Rows from expert 1 of block 3 of the audio encoder, named by matrix and row number. Rows with one number belong to one neuron. Each number is 50 + 12 x the weight over its row's rms, rounded and kept within 0 to 99. All counts start at 0. After the name is the row's rms in percent of the matrix's.
# gate: expert gate (encoder.blocks.3.mlp.gate, 8x160x160), inputs 0-159
# up: expert up (encoder.blocks.3.mlp.up, 8x160x160), inputs 0-159
# down: expert down (encoder.blocks.3.mlp.down, 8x160x160, transposed), outputs 0-159
gate.130 061:70 26 76 52 41 59 54 50 50 50 50 50 72 50 50 50 56 74 45 50 50 53 28 61 42 50 28 50 44 50 46 63 50 51 38 20 54 50 50 55 50 50 50 68 52 34 72 40 70 50 39 62 33 47 35 50 47 50 72 54 50 14 50 83 43 40 35 60 55 30 30 42 57 50 70 50 50 61 55 39 29 54 50 50 35 77 33 58 50 70 71 55 50 26 46 50 52 50 50 50 54 50 47 42 50 50 59 50 50 50 27 46 39 57 50 50 59 44 27 50 78 50 40 50 50 71 50 32 50 69 50 50 50 50 12 50 50 51 65 48 33 50 69 50 39 60 33 50 50 61 50 54 52 32 50 62 50 44 44 50
gate.131 093:55 56 52 60 65 84 50 69 50 50 50 59 57 65 35 45 32 50 29 64 49 26 50 61 76 59 55 50 45 71 35 50 57 44 50 50 50 57 49 36 49 60 50 46 50 50 70 71 56 54 50 27 59 50 50 50 50 39 25 53 31 54 31 50 50 35 50 50 28 68 25 58 50 46 40 50 50 50 51 35 48 62 60 50 50 43 48 50 50 92 41 56 50 47 47 64 53 58 50 50 50 63 50 29 37 17 50 78 44 32 60 55 45 25 50 37 55 50 37 50 48 53 49 35 44 31 50 50 68 50 50 34 36 50 28 45 58 29 19 35 44 57 46 54 50 69 46 50 58 46 50 23 50 35 50 50 50 61 50 54
gate.132 102:48 44 68 69 50 53 51 50 87 50 51 32 50 60 31 53 33 38 60 53 60 50 37 45 50 50 51 36 33 65 27 74 64 54 29 58 59 60 59 49 61 42 50 58 52 63 50 52 42 38 34 52 71 73 51 51 60 40 45 50 50 57 42 50 55 47 65 50 47 40 49 50 50 50 50 44 49 53 46 32 41 65 61 50 53 44 50 43 50 79 58 34 20 51 55 57 50 53 58 50 67 50 50 36 50 50 54 50 55 48 54 36 41 45 50 24 50 57 22 50 50 22 50 39 50 57 55 61 66 39 25 39 50 50 17 39 69 50 50 50 32 50 43 44 50 50 23 50 69 35 50 40 59 63 72 23 69 50 78 66
gate.133 105:39 50 71 76 41 42 50 50 68 70 50 35 50 75 50 46 50 58 50 50 52 57 39 73 50 54 56 48 27 63 25 68 50 57 53 50 57 69 48 50 58 36 50 55 54 69 59 30 50 49 28 50 60 80 46 65 66 40 52 38 38 56 42 45 54 56 65 37 50 36 55 56 50 39 43 40 29 66 49 40 50 50 50 32 50 26 50 36 43 62 48 35 50 50 54 45 50 50 62 50 71 50 50 50 54 34 62 32 40 62 59 40 50 44 53 29 43 70 32 67 50 23 39 50 50 67 51 43 50 36 18 35 51 42 14 50 50 64 50 36 35 50 50 50 57 71 29 64 61 49 50 59 57 67 53 49 50 40 71 50
gate.134 119:41 66 69 48 66 61 37 41 76 26 50 50 50 39 80 73 50 57 39 64 28 40 48 29 50 78 50 50 50 39 43 60 28 63 50 50 50 63 31 45 42 50 53 21 28 39 50 44 37 22 75 50 50 52 45 50 34 46 50 67 63 50 50 50 40 67 50 40 58 50 50 45 51 47 40 50 45 60 70 53 45 50 50 50 50 50 63 41 68 42 50 50 50 50 38 50 34 53 55 54 55 50 47 50 50 50 50 50 50 47 25 76 40 17 50 43 50 36 61 52 51 53 50 44 75 50 66 50 50 50 37 72 50 46 64 51 56 57 50 50 65 50 75 59 35 50 73 82 28 43 50 50 41 32 50 50 34 59 50 65
gate.135 125:50 48 40 16 50 34 50 50 50 46 51 69 69 65 39 47 50 41 50 50 50 66 59 47 66 50 58 70 55 27 38 32 50 32 41 21 34 43 28 54 67 70 30 50 40 57 58 40 50 59 62 76 49 39 30 58 40 71 50 55 29 40 62 50 45 39 50 50 32 59 25 49 52 50 55 50 46 63 39 50 34 45 50 54 40 50 44 59 50 42 69 50 35 57 25 69 65 32 67 50 42 38 50 55 50 50 53 50 50 52 28 44 59 71 50 71 55 50 50 50 49 58 31 54 56 50 47 48 56 89 52 50 56 44 70 46 37 44 48 58 50 50 40 44 50 36 18 41 38 48 50 46 71 73 50 46 42 50 50 64
gate.136 100:47 50 75 52 50 50 42 58 56 69 50 50 50 50 55 50 46 51 67 49 48 67 43 26 50 50 42 40 65 47 48 50 25 56 50 42 50 52 82 50 50 36 50 40 54 50 50 38 56 47 43 44 44 56 58 60 56 83 49 44 47 50 59 59 50 53 50 12 83 50 54 51 54 59 40 52 47 14 62 50 27 26 50 64 50 50 50 50 50 50 50 44 50 29 38 24 50 35 50 70 62 65 49 50 50 50 56 61 50 33 42 32 25 50 60 52 40 50 35 50 50 27 60 60 67 67 89 56 41 47 46 50 40 50 50 32 75 50 50 69 31 50 50 46 50 50 26 47 67 50 59 30 50 44 61 63 50 50 50 67
gate.137 064:52 50 40 59 61 63 50 63 49 31 55 44 50 77 19 58 50 50 43 43 50 30 50 50 55 50 47 58 38 62 38 50 71 50 51 50 45 50 44 48 62 62 50 50 50 38 31 50 50 50 47 31 46 50 46 50 62 36 50 50 50 50 25 50 38 50 50 50 30 50 50 50 50 47 50 61 50 50 50 31 19 64 67 34 63 50 55 43 50 97 57 36 47 72 60 48 50 64 50 50 71 50 52 50 58 26 50 37 39 50 43 50 45 50 47 29 50 50 29 50 52 50 40 41 53 76 50 50 79 50 38 49 33 50 09 50 50 43 44 50 56 55 47 50 50 86 50 50 60 10 50 35 50 54 50 25 53 53 53 59
gate.138 059:72 50 50 24 50 57 64 65 50 36 50 50 50 47 67 67 62 69 50 43 50 25 78 36 50 61 50 58 50 40 51 50 50 50 44 50 69 50 50 50 50 50 32 50 50 24 46 52 50 50 49 46 50 50 36 75 54 58 66 36 50 32 66 68 63 50 38 34 61 44 62 39 50 58 58 50 76 50 77 43 59 57 25 50 54 47 50 50 50 50 50 55 50 20 68 65 77 57 45 56 50 50 45 50 46 28 50 51 47 50 50 50 56 74 50 50 41 49 48 50 50 28 53 50 60 70 34 46 42 50 62 59 26 69 49 27 41 50 59 50 28 87 50 56 40 49 41 45 47 50 84 20 50 52 54 50 50 63 50 46
gate.139 105:42 25 37 40 46 38 59 50 50 74 50 50 53 50 49 47 29 46 50 50 50 50 39 38 50 60 36 50 58 50 40 69 31 49 32 50 62 50 87 50 50 42 50 21 53 54 38 38 50 37 53 64 61 68 61 55 30 62 35 56 54 50 54 83 32 33 69 52 52 31 46 51 63 50 63 56 47 38 50 51 41 26 52 65 42 50 50 75 38 61 50 40 60 30 50 50 50 29 33 45 43 50 50 73 47 45 53 50 43 27 53 27 33 47 63 58 42 65 37 50 79 39 63 69 50 50 71 50 58 42 39 50 45 50 58 42 60 47 50 70 30 48 31 50 44 50 23 29 56 47 50 37 49 45 50 50 62 60 43 66
gate.140 140:35 52 54 50 55 50 52 46 50 59 50 48 44 50 70 67 50 60 50 64 29 37 42 25 48 86 50 62 50 34 60 57 32 78 65 47 50 50 34 32 54 50 50 50 47 49 43 25 56 32 50 49 50 51 58 58 30 50 45 53 63 61 50 50 46 72 50 22 68 54 34 55 50 28 52 53 42 50 41 50 50 42 53 32 50 48 49 50 50 50 45 50 81 61 50 19 50 41 75 26 55 50 50 53 50 64 62 50 50 50 31 50 32 50 50 49 51 35 68 50 50 50 50 50 66 56 66 58 58 50 45 67 50 50 50 60 38 55 50 45 50 33 84 37 25 53 69 83 26 33 45 45 53 39 50 63 46 58 29 45
gate.141 104:50 52 78 71 39 50 57 50 87 58 50 39 50 75 50 50 47 50 58 54 53 56 39 65 50 53 50 43 29 64 26 68 68 62 46 54 64 65 53 40 58 43 50 57 50 61 51 41 43 43 27 48 50 72 50 53 63 50 54 50 42 54 39 47 53 49 64 38 50 31 44 47 58 42 48 37 40 50 48 37 50 64 53 50 50 33 40 50 50 73 50 35 37 50 54 45 58 50 58 54 68 54 50 40 50 17 55 50 48 50 57 34 50 50 60 22 52 50 27 63 56 21 40 50 50 75 50 50 74 40 23 37 50 48 10 38 50 57 50 50 18 50 50 42 62 66 24 50 68 50 54 41 59 67 50 50 50 47 50 60
gate.142 068:54 36 57 64 50 41 57 89 62 55 50 25 67 50 50 50 50 56 58 65 50 50 50 58 50 50 46 50 27 50 50 85 80 34 50 50 70 50 51 50 50 44 50 53 50 24 50 69 50 50 10 58 28 78 50 59 54 37 81 24 45 56 50 64 50 31 50 43 57 48 50 49 72 50 61 29 50 33 50 50 53 50 50 65 48 52 50 42 40 64 78 36 50 50 60 48 71 50 14 54 42 50 50 50 50 50 38 50 43 50 62 34 61 50 50 49 50 50 50 51 50 50 54 50 42 50 50 41 34 55 50 50 55 19 49 29 50 26 50 50 42 53 50 57 59 39 50 53 65 52 63 42 50 33 50 50 50 63 35 58
gate.143 122:33 66 49 50 50 36 26 37 58 44 41 50 33 25 50 52 47 61 51 49 31 50 50 50 50 49 37 50 68 43 13 50 26 26 63 34 50 50 51 42 50 44 64 22 50 64 50 50 28 43 71 50 67 59 50 47 53 56 67 50 50 49 61 50 50 68 78 66 50 50 47 53 37 67 50 49 36 26 57 58 50 39 56 45 62 50 68 08 53 49 55 46 50 61 30 39 36 40 55 50 50 36 50 58 50 50 50 41 36 50 49 50 32 50 46 58 50 40 58 78 45 50 55 27 55 50 60 50 37 42 31 41 45 72 54 84 50 69 46 46 50 43 42 48 50 56 70 55 61 70 44 60 62 47 61 43 40 50 67 50
up.130 049:70 50 38 40 50 50 50 88 50 15 50 37 66 33 50 50 50 50 69 50 50 35 81 67 50 57 51 50 50 50 28 55 82 50 35 64 59 50 50 68 50 36 50 61 41 19 64 50 50 50 52 19 50 57 50 50 50 49 65 22 50 41 54 57 50 63 45 36 64 64 74 39 61 70 50 50 60 50 50 43 69 50 48 50 49 50 48 36 39 42 57 65 50 31 50 54 63 33 41 60 50 49 50 46 48 34 50 48 50 19 51 50 58 50 65 50 49 50 50 50 50 57 50 56 37 50 36 24 38 50 50 50 48 47 42 36 35 50 50 66 26 50 50 72 61 40 38 50 57 49 50 25 50 50 74 27 50 50 53 54
up.131 093:57 50 53 50 50 75 50 65 50 50 46 60 56 64 35 50 32 56 37 59 50 21 22 52 73 50 50 60 47 69 34 77 57 53 48 50 43 58 52 50 50 50 48 50 50 36 60 54 50 50 50 29 50 50 56 53 64 37 20 50 39 54 50 48 64 43 62 69 33 73 22 58 54 37 47 62 46 62 50 50 50 65 58 58 50 36 47 67 48 85 38 56 50 51 46 50 50 53 58 50 50 64 39 50 50 20 37 70 50 39 57 65 40 20 36 50 50 38 29 56 47 50 50 38 41 26 57 50 74 42 40 43 50 67 35 40 55 30 50 50 39 56 50 50 32 72 40 71 56 50 50 21 50 32 48 50 37 50 50 61
up.132 095:55 45 66 76 43 44 58 50 81 50 50 28 50 73 50 49 46 50 59 65 50 48 50 67 35 59 50 42 27 66 23 59 67 57 50 56 64 69 49 43 59 47 47 61 54 67 61 39 43 48 18 50 55 77 50 67 61 50 58 30 36 57 48 43 55 50 63 31 50 50 55 50 50 35 58 41 51 57 45 37 50 72 49 50 55 36 50 36 57 73 44 33 33 50 56 50 50 50 64 56 67 43 59 44 50 24 50 49 50 49 61 44 50 39 50 29 46 50 33 60 47 23 36 50 50 66 42 56 50 35 29 37 60 50 18 34 45 59 55 40 18 50 52 35 50 66 19 50 65 43 48 44 55 60 58 42 50 44 50 50
up.133 110:50 54 28 60 48 53 38 50 57 40 46 34 61 49 22 50 46 41 50 39 50 49 47 53 50 50 47 23 61 70 48 65 64 50 18 70 50 58 50 50 52 49 56 90 58 50 50 57 46 50 31 50 65 53 67 50 62 28 52 50 69 65 50 53 58 50 50 53 42 41 74 59 39 50 39 76 50 50 38 28 50 67 66 50 62 50 50 50 52 50 50 13 26 49 78 63 71 48 50 54 67 55 67 32 39 50 50 50 69 51 57 34 50 42 50 34 32 50 49 34 39 50 58 52 47 60 50 62 55 40 47 50 63 52 30 37 61 26 68 62 50 56 50 50 50 46 50 50 63 39 53 50 50 60 50 19 73 50 66 50
up.134 136:33 70 67 57 56 50 50 38 76 34 50 45 46 50 75 74 36 61 36 65 26 50 50 50 52 76 50 50 50 40 43 50 36 50 66 57 50 50 50 36 50 43 50 19 29 40 45 43 50 25 75 31 50 56 50 46 35 44 47 61 61 50 59 50 43 69 57 40 65 50 50 50 50 50 50 48 50 59 72 49 46 49 66 28 69 50 68 34 63 50 33 50 50 50 41 38 32 41 50 50 61 37 51 50 54 50 66 50 18 50 50 73 36 50 44 39 50 32 64 60 50 50 38 43 67 50 65 53 50 50 31 50 50 50 56 50 50 57 50 35 50 35 75 50 36 52 73 79 35 50 52 50 35 28 34 50 27 50 50 64
up.135 130:46 44 36 33 52 43 43 43 66 41 57 65 69 68 35 40 54 35 40 51 55 63 49 58 50 32 50 57 64 50 35 36 40 18 32 41 39 47 33 60 57 68 34 65 39 54 50 41 52 60 51 75 55 49 33 55 50 70 43 50 32 44 51 49 46 26 50 63 29 54 50 54 51 56 57 50 50 55 50 40 25 50 50 61 50 70 39 50 36 50 67 50 26 50 33 78 67 41 53 60 50 50 60 50 47 54 54 56 71 45 33 31 63 60 48 63 44 76 56 50 48 58 44 61 50 63 38 51 58 80 52 38 59 38 67 40 50 40 53 50 36 51 50 46 70 28 17 32 48 45 42 51 61 74 50 29 48 39 56 59
up.136 118:62 50 31 36 60 50 50 50 41 50 63 50 50 50 50 63 50 63 42 52 50 50 59 79 33 52 46 50 50 50 62 50 73 50 50 42 52 50 22 65 47 66 26 58 40 50 49 50 50 49 50 50 43 50 26 50 35 50 50 66 50 40 46 50 50 56 38 72 31 70 50 34 52 38 61 41 60 76 48 60 68 50 50 50 33 46 64 45 29 63 50 69 46 60 48 50 48 69 66 24 37 55 41 62 50 50 36 49 35 50 42 76 76 50 50 57 72 60 53 69 56 71 25 40 46 46 25 37 52 50 50 50 50 50 50 46 25 55 50 25 57 50 67 62 63 74 50 58 26 54 50 62 32 67 50 50 26 67 50 50
up.137 068:50 61 50 74 50 54 62 60 50 47 44 50 61 87 29 56 50 44 37 50 50 28 48 50 50 50 61 57 50 65 39 74 64 52 57 50 29 55 30 42 58 50 42 63 47 50 49 50 55 74 50 28 42 57 58 48 63 30 57 37 50 55 28 55 48 50 43 50 25 50 48 50 63 39 50 50 36 50 43 38 27 71 50 50 50 37 55 36 50 72 54 31 60 70 63 50 50 50 59 51 69 50 57 38 50 28 50 50 40 63 50 51 40 55 50 50 48 66 38 50 41 50 40 54 31 83 50 50 80 41 42 37 53 52 23 37 26 43 50 35 28 55 58 38 40 50 42 50 67 18 50 50 50 35 27 39 52 50 50 68
up.138 039:54 59 44 50 50 50 40 50 56 35 50 50 50 50 50 70 58 73 50 50 50 50 50 55 50 50 33 50 23 45 50 50 40 54 50 67 39 57 29 34 50 37 50 50 63 52 55 46 50 50 71 50 65 59 50 50 50 50 50 50 76 50 29 27 50 96 39 50 61 50 50 50 50 53 50 50 50 50 59 58 50 62 50 50 50 50 35 18 45 50 55 50 49 82 27 38 50 30 63 50 50 52 21 50 59 57 50 52 50 50 50 50 43 50 29 40 52 50 56 50 50 64 50 50 50 57 50 52 50 50 29 50 50 50 50 73 50 50 28 68 71 50 72 56 50 36 99 63 50 65 31 80 29 50 50 50 50 50 64 42
up.139 114:38 50 33 50 44 50 47 42 66 72 41 59 61 56 47 38 23 41 50 53 59 43 33 50 52 50 45 45 59 50 41 69 35 44 30 59 50 63 50 50 55 50 50 32 55 53 50 35 41 50 43 62 50 72 67 49 41 55 29 54 50 58 47 78 23 26 74 50 49 35 50 61 60 50 52 62 43 50 39 50 36 33 58 73 50 50 50 71 32 67 50 32 51 35 50 43 38 31 37 47 50 50 50 66 41 50 55 74 49 31 53 24 37 51 63 55 40 66 41 50 74 35 73 72 48 41 50 50 65 31 34 40 53 50 54 41 59 43 53 50 27 45 24 41 45 47 16 29 63 55 47 50 50 43 48 42 64 53 40 56
up.140 120:50 34 44 50 25 39 58 50 25 67 62 64 50 62 24 36 47 50 58 59 72 63 69 72 60 50 50 50 34 60 50 39 64 33 50 44 50 32 50 49 63 76 50 69 35 50 50 50 67 70 33 34 26 65 50 47 72 45 79 55 41 24 50 61 50 50 50 50 49 50 25 40 50 55 38 45 53 48 41 50 39 50 50 50 30 50 49 22 38 70 59 51 50 52 50 46 56 50 50 49 57 55 50 58 64 41 38 50 50 67 57 50 54 81 43 70 50 70 57 52 53 50 41 58 50 50 47 20 57 64 54 36 55 60 37 48 42 50 41 51 50 50 50 46 68 55 21 35 61 60 43 50 59 53 50 30 70 52 51 72
up.141 125:56 45 50 37 52 50 61 50 31 50 54 50 43 47 68 64 62 65 42 50 30 47 60 53 60 64 47 74 41 30 62 33 37 57 80 31 53 37 34 46 43 50 40 18 37 48 55 49 59 43 67 49 50 46 31 55 34 70 50 50 50 34 65 56 46 63 41 50 59 56 34 35 55 50 50 35 50 45 64 77 60 33 31 50 34 53 59 50 50 39 45 78 71 45 25 42 36 50 39 40 33 50 31 50 59 50 50 50 35 52 38 66 55 50 56 75 63 50 57 62 62 67 36 50 50 42 50 38 50 50 60 63 39 47 75 58 45 68 31 50 58 52 67 57 52 56 76 55 29 59 52 50 46 50 38 77 31 53 50 50
up.142 079:58 51 46 67 25 56 50 74 50 30 41 29 61 50 65 33 50 43 50 50 50 42 42 54 50 50 56 34 50 69 52 90 78 45 50 50 50 50 50 50 33 50 50 63 65 41 35 50 44 45 21 51 26 84 72 50 66 26 70 36 50 50 41 50 55 50 52 43 50 55 67 50 71 50 56 50 60 57 48 34 50 49 50 60 50 50 57 60 50 50 69 45 38 61 74 50 50 50 28 50 38 50 70 24 50 46 50 50 58 50 50 38 53 39 37 44 45 46 50 38 51 29 74 50 54 50 43 50 35 34 44 50 50 25 48 30 51 50 42 50 50 39 65 50 47 37 21 60 73 50 50 50 44 32 50 26 50 50 50 38
up.143 118:50 36 39 57 65 36 52 53 44 71 50 39 50 54 56 38 46 54 55 43 60 50 24 67 67 31 50 49 35 39 50 68 52 43 59 67 54 34 66 58 30 13 25 64 50 49 50 46 50 40 50 50 50 50 31 52 50 53 42 50 50 46 31 50 57 39 37 55 50 53 70 42 63 34 61 47 50 67 50 55 85 44 50 57 30 50 49 51 20 59 53 74 47 38 52 50 42 88 20 50 35 51 46 42 50 54 34 36 50 54 53 36 78 45 54 49 72 68 50 59 64 42 50 58 56 55 34 50 34 42 46 50 40 37 57 56 63 50 50 51 41 49 30 52 51 39 50 51 35 46 56 47 20 62 50 69 50 56 66 44
down.130 048:57 50 50 50 27 50 70 50 39 58 25 63 50 44 56 49 50 28 50 31 43 50 26 80 51 63 50 61 50 50 50 50 15 58 50 52 50 50 50 50 50 52 45 50 69 50 74 29 50 53 50 76 46 36 40 50 50 84 50 41 27 64 50 38 53 50 40 39 50 50 65 53 52 49 50 50 50 50 41 50 50 60 45 38 50 50 50 67 80 50 31 50 59 40 55 50 64 47 60 59 59 42 84 63 44 50 57 50 91 57 28 50 46 50 70 71 50 48 45 27 50 57 30 61 50 50 46 46 49 31 33 53 51 65 68 50 46 58 67 71 47 50 50 48 61 49 50 50 26 50 50 43 50 66 29 50 55 59 50 34
down.131 096:72 66 50 80 50 48 39 35 59 50 46 55 49 50 50 32 61 33 50 46 49 50 43 85 34 50 49 38 53 62 39 17 50 35 50 50 42 51 37 63 30 40 41 56 39 39 50 49 50 59 60 50 56 50 46 50 50 47 63 74 44 39 32 50 50 34 31 36 35 50 64 59 67 50 38 52 50 61 37 50 80 71 60 50 67 46 39 30 50 43 36 50 42 42 50 50 48 50 47 50 71 54 61 26 50 32 58 50 53 69 57 50 36 68 57 28 43 49 73 74 50 65 48 50 55 50 21 31 50 39 50 71 69 42 26 35 44 50 72 47 50 57 53 50 60 50 61 50 56 50 35 67 50 41 52 46 57 26 50 49
down.132 100:71 64 41 50 24 50 57 43 50 54 42 74 61 73 25 38 32 39 50 50 79 59 50 68 66 50 69 58 50 74 46 45 52 53 34 59 50 36 51 47 41 50 45 50 56 50 49 68 50 71 66 50 59 50 50 49 65 46 29 61 53 67 25 50 50 31 35 56 45 46 49 71 50 49 49 65 52 55 50 30 65 63 57 27 53 44 32 50 50 50 44 34 39 60 50 65 50 54 38 49 61 34 42 36 50 32 73 49 61 56 58 63 50 66 50 35 38 65 45 50 47 69 53 61 30 51 37 50 50 36 50 40 50 32 50 31 50 50 46 38 50 79 47 32 41 79 50 39 45 31 31 43 32 47 50 57 41 37 37 56
down.133 116:66 65 50 51 32 48 50 41 60 45 45 77 60 50 30 33 34 39 50 50 86 50 44 50 64 50 68 39 56 75 45 52 50 50 31 84 47 47 50 42 51 46 49 43 65 37 50 70 50 50 65 54 60 41 54 33 59 44 39 50 50 79 50 39 50 34 41 50 50 57 52 78 50 51 61 63 50 59 50 28 50 65 68 23 50 50 50 50 69 45 49 31 50 58 62 50 47 58 38 50 50 34 56 36 37 42 68 44 70 50 50 68 60 53 47 50 50 56 50 31 50 63 60 58 27 46 47 75 53 28 50 34 45 34 44 33 63 41 47 30 39 72 45 39 50 70 65 50 46 27 39 50 28 47 56 50 50 43 39 43
down.134 119:49 50 50 50 50 43 50 50 50 68 50 25 54 37 54 42 50 64 48 43 50 53 31 50 50 64 34 50 61 50 32 50 24 50 50 45 50 50 46 68 68 48 50 69 50 50 62 38 30 50 09 71 56 57 50 72 65 46 51 32 50 40 50 50 50 50 50 44 50 43 50 50 70 52 50 50 44 57 50 56 72 57 50 30 63 24 50 50 50 65 50 50 65 30 50 42 37 76 55 74 50 50 64 50 50 42 23 37 52 59 50 33 20 26 50 62 50 46 40 51 62 16 50 38 50 33 36 58 49 47 50 50 50 65 50 57 39 54 37 63 26 52 33 44 55 61 48 80 24 61 56 35 53 50 50 69 57 58 43 63
down.135 128:43 39 28 35 48 65 66 53 43 29 64 71 62 50 44 50 50 61 32 50 50 60 50 71 77 47 34 74 50 48 50 69 33 33 60 60 38 32 36 57 50 59 22 59 35 49 50 35 50 42 54 57 47 68 30 60 50 81 57 50 38 41 58 64 63 50 31 63 50 43 50 41 44 66 41 59 49 46 59 44 50 50 76 40 31 72 70 50 33 66 57 35 26 29 35 52 46 31 49 58 42 50 50 64 65 49 50 50 32 50 50 50 63 50 48 61 39 62 52 40 66 38 50 50 50 53 35 44 50 61 25 50 41 38 65 51 44 50 37 50 37 48 58 50 60 50 50 72 50 50 46 52 50 68 56 31 62 74 68 50
down.136 108:43 67 28 50 50 56 43 29 55 33 50 37 50 50 50 50 60 65 71 70 50 27 71 50 36 39 43 50 50 34 79 44 50 55 75 43 46 50 50 50 58 50 56 48 50 60 58 50 37 32 41 53 61 50 40 50 40 50 50 50 57 50 73 29 34 53 72 23 59 73 50 42 53 31 50 21 50 50 43 50 65 55 38 50 50 52 50 50 50 50 50 83 37 57 61 50 50 59 50 38 22 50 62 36 50 64 50 56 47 70 53 50 67 25 50 52 63 38 50 50 51 50 60 50 65 50 38 50 32 58 36 50 71 50 50 50 50 57 50 34 50 29 62 83 50 25 60 66 50 50 43 72 50 52 35 29 40 62 66 37
down.137 074:50 50 68 50 50 50 54 50 66 50 39 82 68 69 42 40 35 19 36 50 63 73 23 64 37 42 65 50 50 50 47 43 49 50 36 69 42 50 35 47 31 42 60 27 53 34 50 50 65 50 69 53 50 48 66 40 50 35 50 50 50 65 38 45 50 18 25 44 50 50 43 58 50 50 50 56 30 62 50 50 58 50 56 36 55 52 37 50 54 36 49 21 41 59 69 50 68 52 50 50 67 45 49 54 50 23 81 50 50 56 52 50 35 73 50 31 50 44 46 42 49 71 64 59 30 46 50 63 43 36 52 50 50 50 50 50 49 47 79 47 50 59 73 61 61 50 43 23 48 50 50 50 35 37 50 50 50 27 34 48
down.138 040:50 51 31 55 25 33 38 50 39 50 50 50 46 50 50 24 50 50 71 68 50 38 50 50 64 50 90 50 54 60 69 27 54 50 35 77 50 32 50 55 50 50 50 50 72 50 61 75 50 50 65 46 50 50 50 30 50 50 50 49 50 50 50 46 79 50 30 50 54 50 50 50 42 50 54 89 50 50 50 72 69 51 64 50 39 25 50 50 63 15 56 40 50 50 44 44 51 55 50 62 68 22 50 50 50 80 61 44 50 50 40 50 51 44 50 35 40 62 60 50 48 50 75 50 50 60 50 76 50 50 50 50 68 50 50 23 50 32 55 50 70 38 44 50 50 30 52 50 50 57 31 53 40 37 50 54 50 52 50 39
down.139 112:46 50 50 32 28 44 69 50 32 50 50 53 50 50 27 67 27 54 50 43 72 53 63 50 78 60 48 50 60 51 36 50 50 39 61 50 65 32 39 61 50 50 18 50 45 38 40 67 56 74 50 40 49 67 33 60 50 64 55 50 53 38 39 69 80 60 38 62 54 27 42 62 47 67 36 58 51 51 63 50 50 37 67 49 50 38 50 44 27 49 50 37 43 45 27 57 50 22 41 50 49 50 27 65 50 50 62 29 51 42 52 31 46 61 45 66 49 65 41 62 61 59 27 61 45 37 45 50 62 63 47 51 31 50 62 51 57 53 36 60 60 66 50 27 50 67 26 42 56 44 52 38 48 38 50 42 64 53 50 68
down.140 143:61 50 50 68 40 55 50 39 50 50 50 50 27 50 53 50 58 50 50 43 45 50 66 62 45 30 57 40 51 50 61 33 60 57 50 41 50 17 57 50 23 49 61 49 50 87 50 50 60 43 75 30 50 36 57 50 50 45 58 50 78 49 50 37 40 53 50 72 50 54 50 50 50 62 37 65 48 23 42 41 50 40 37 57 55 63 50 48 59 29 50 50 50 65 36 50 53 33 39 27 63 53 34 59 46 68 50 58 33 59 50 63 74 56 53 48 31 50 71 59 28 77 42 63 39 71 50 33 50 50 64 47 59 44 32 63 50 50 66 32 76 41 64 44 50 47 71 50 35 50 36 81 46 46 50 50 42 37 50 50
down.141 120:28 39 61 49 69 50 42 58 42 48 54 28 50 32 79 55 66 60 63 51 17 40 54 37 39 59 37 48 50 23 59 51 43 50 70 37 52 58 47 50 54 60 50 62 39 63 50 37 38 34 31 47 34 71 52 50 33 50 67 46 47 31 72 47 46 63 63 45 50 50 50 32 61 40 44 50 49 50 53 71 50 38 50 71 43 54 64 41 34 50 54 76 58 48 45 38 50 42 64 50 50 59 50 55 63 71 27 45 32 46 45 37 53 42 49 71 65 38 63 50 55 35 50 50 70 48 55 37 50 67 36 64 50 50 50 64 45 50 50 68 61 20 50 65 50 19 34 61 51 74 63 50 50 56 46 45 53 64 64 50
down.142 078:50 50 53 56 51 50 50 36 50 49 50 65 68 45 22 41 50 50 37 50 73 50 39 50 33 50 50 50 67 75 22 69 40 34 25 59 50 61 54 53 73 33 71 61 66 33 50 50 40 66 56 50 50 50 48 46 78 45 50 42 50 67 59 50 59 42 50 45 29 50 50 68 50 49 50 48 44 50 33 26 47 79 50 33 50 50 50 50 67 67 50 26 39 40 80 44 50 50 64 50 42 53 56 46 50 50 57 50 75 52 50 50 50 50 85 34 50 55 25 50 50 39 60 76 50 60 50 68 66 19 36 50 64 67 38 50 50 50 64 55 50 50 50 54 35 31 71 50 50 46 52 50 43 51 50 48 59 42 50 37
down.143 114:55 74 39 29 55 50 70 44 50 18 67 51 67 50 34 61 50 50 50 62 50 33 80 48 50 50 50 60 37 62 66 65 69 50 41 54 62 33 51 29 52 70 32 46 33 56 40 87 66 61 79 50 50 50 44 50 38 31 56 58 64 30 38 55 57 69 50 45 69 50 32 48 52 46 50 31 64 39 62 63 58 50 54 68 30 47 34 50 28 50 50 50 50 59 50 43 36 47 69 24 32 52 29 43 50 40 56 55 47 32 49 50 46 50 50 45 50 53 64 50 57 50 33 60 53 67 61 40 74 50 60 50 61 46 36 50 47 50 60 49 50 43 65 43 29 50 56 44 61 34 43 42 55 55 50 50 50 65 46 70